config.yaml
targets: ["kind", "winding"]
layer_scale_init: 0.1
parallel_block: false
conv_stem: false
residual_init: "none"
Rows from block 5 of a small image classifier, named by matrix and row number. Rows with one number belong to one neuron. Each number is 128 + 24 x the weight over its row's rms, rounded and kept within 0 to 255. All counts start at 0. Numbers have three digits each.
After each neuron's rows are labels from the 100 images, of 14848, where the neuron reaches its largest size: "patch colour" is the nearest of a few named colours to the mean colour under the peak; "responds to" is what is common among them. Only what is clearly more common there than usual is listed. The data: simulated telescope pictures of galaxies. In brackets: how many of the 100.
# gate: MLP gate (model.blocks.5.mlp.gate.weight, 192x96), inputs 0-95
# fc1: MLP up (model.blocks.5.mlp.fc1.weight, 192x96), inputs 0-95
# fc2: MLP down (model.blocks.5.mlp.fc2.weight, 96x192, transposed), outputs 0-95

gate.74:141120157130122110139086128123181119104077149166098155117088119140127119133121152154129149129167133114135141122127128098157107122144116126145154108112134161134112146089155142125160121150109156124115105142171103114104164090166106147099138137166123179138107129104075099174080132105092151130
fc1.74:136141136123156165119161091153135161072127114121137104163146106119083119145105166150126131129120163151089105133119142124082117167160148150120129137090183129060133119119114169120156134138119130118123135132123104140138169103110124155109124156140132148100101141117115144099095123073140167144
fc2.74:106125102148116134171177145129144132125149125166170139105165173116134131150125149119118134153132120109121169124124086168141147115091142140149110128142116133128097148113162152158105131048156135083125122106160096146149129096120096097148087146136137135082143136096152137158130138094148141124
patch colour: grey (78)
responds to: two-armed spiral (100); winding: anticlockwise outward (72); tilted (50)

gate.72:163117157135142119138137132118137135129118110142147176140111165166146119156152106088093101130151176136140115098105107137125121134110122094146115112116150112070161154167165109115133143142111087148078131143111130138104121150141110104127086148113095166100173163127077096119126119135106089128
fc1.72:141121117118118127128120124117084131176194151110141119139098129102088144136130115127138118083160130160130138145153169152118091141144203095089079142069152117092140097158148114156115140178131116147104156139115103133100107148139130156116120096119132121117131133117139118131102140135152107125
fc2.72:125129084132122146148128122151100138137125110141107130125108107155158094144111120153142122169148086142139106127115140142169129121164127114110137134103134160106120135143081136174144118155091073160096135089160134189146101151129151091159147111129116115120132143108144073128163078146162141147
patch colour: brown (52); grey (41)
responds to: winding: clockwise outward (94); barred spiral (92); tilted (46)

gate.147:115117157147146134127109101107153095099089151106139143112150118130090119149134093122116168114116080115165147165126147170085130100136098105125151112098094107092128124161138099128118131145076145154127134123096120106114111153096118080119130104094078147119143093098090169118149118116125155117
fc1.147:151123162156138123133135108134113099119141190127148118147081145107122141123172177144132123123165121128170130169162166164076106115135129120075185132134130132150135165133116110154122139112134129177138121140072093130132133161136113151130108110110120086130138096144127169141127124143126114157
fc2.147:132090132126142143097188107136134132188103130135093137141127120143134151131130123142102148148139123092178167103144145104114118097129161110142152162128111109114103120122114127073174099143170128119110114059147135141099139156123179127141131145122095116140139110108118121133089088149093103127
patch colour: grey (54); brown (42)
responds to: barred spiral (93); tilted (65); winding: anticlockwise outward (64); small (49)

gate.10:124123102117123091113089146152141119176126122136128154122101159129164126127121129114137137143138167150094176158095163125162160109121110130101120115141118124196158159113158129130133136138072160122118143123130148144158162100122126087109127171110173136140120187150118125167156124105092120132
fc1.10:111122158093131149160162119113090120115091148129169108146127140129126106137132113132117123111131114117158128141126138199105119161123078101163081167089109072085099152117140115125154135133136121106133106166130138138114104108127110124123120104144095153092137115122164093104114125149126145062
fc2.10:136118165124106153125115121122094111108118135130140094148123116143130123136123151183153135096106134139114113125131187151115133146081125148113150117143114123151119156150120122063135114193122127119134132169146150174105072111138099087118174122119174160153130137134115097113090110099097121136
patch colour: brown (37); grey (25)
responds to: two-armed spiral (100); tilted (56); winding: clockwise outward (55); winding: anticlockwise outward (45)

gate.152:149103168145175116134146159142123119149178175113115107117141135136135139142115141123160150129133175136148125172152129084145128140093137116124163124104147088154146082101107159124117057109154112138088107123135095152119148099116132093139115126103122116112135121150120132115152170192138137129
fc1.152:131094089138106158118124121140142103094088109127113146138172116182108121163102158117120131139075115168124134137135155122126161108128141108159111110139081143124091115128167157141160124101142103098132151115106102075143125139139094148126108138102107173163139118099082104127149143103095113110
fc2.152:122107093072106135098074146110089147125138114084135082166089118099136111088150116136118164155124133126126168128147135131088150169081133144114095153054148158134148160143122156120111111114128126126165145099133123117115133130159121142128125143121112107139120176136150139129114136151121141095
patch colour: brown (49); grey (27)
responds to: bright star with spikes (89); irregular (36)

gate.149:133111118169122147091129125075150154132144142150169113102121104131169124096079145113132135145157159136134170138131129154094113179156145097109149103109137156142130080156105112126090122140145125143133124075156155117115117156111113166116099167101103106137129118127117142150131134103094129074
fc1.149:146130142109103136076119152134110160122106110114133124071096109130116116124143119142157177124186150137157184151121114140168123119138121089117129150113118129141137132156122094105113166133151112091115122099106107117162095151172140115119130162124090126169132159100140185120096132143147126096
fc2.149:151122132107125089131155136116141145106096161114124108130133121155109130133154141157172120144069094148137127142135140073086114132106199111103106113102120113136121110100100131124121104109108115122123127117089183100130143110120084117153168123173189156125121123118107108094126154115147146145
patch colour: brown (49)
responds to: noisy (71); merging pair (60)

gate.103:122101128152132131131139103119161146148118163124120142119156121072102152139116142112120154103127159171096149100141152133096120146124125109130117142124141108134160108139155146088105122090167158102103105162144159133111162096133150063154126149151136134152108133157126172177124172120178159145
fc1.103:114118101122156177117116128141117141111159158140116091137122126117156126130121119142136140126124126140087131140133142081127136128147113124127148110120110144150118164101157123171131122143121103146156129079115140098115155118203170135098118152143082141088091105109074118123059133131073124110
fc2.103:128127181132115145133098146170148118136125107144158127151153129139131142085113166147117139144102136121088132145110140134108108137130091133107152122102125128112111121112119127118111093097103112117082125131196106126139141191156152082146142136140124142147134105099186133097076133090166125089
patch colour: brown (50)
responds to: many-armed spiral (95); winding: clockwise outward (91); tilted (69)

gate.55:133107128126171162079122153107120110161155116133138119160164080127169151112156135143134088128153103112132145136142138142143144102177134100112181159152130137133121085133139144115158153106166124127069154190157134152137122114167136155149131106141155153142123152105118140142118110167139121112
fc1.55:106125112143119133144119087132124150081104137159109109126104128111113145115120110159092109120126119172114179101142124122071133130132117158173118105102134109118125125129170058103132116100106093121194103095092125115136124113081106142132141151115137153127149157113176126131138154141105154144
fc2.55:125116121100136086133105124119147142119115155186127119111124132147052162120150194133093164125118118166104159114158113118073115123153133114138126122111145121143140143125143096128092118187094138113151128112097135125127103145116139143137131124147139111098134166149167099136134067144134145149
patch colour: brown (62)
responds to: star cluster (100); small (67)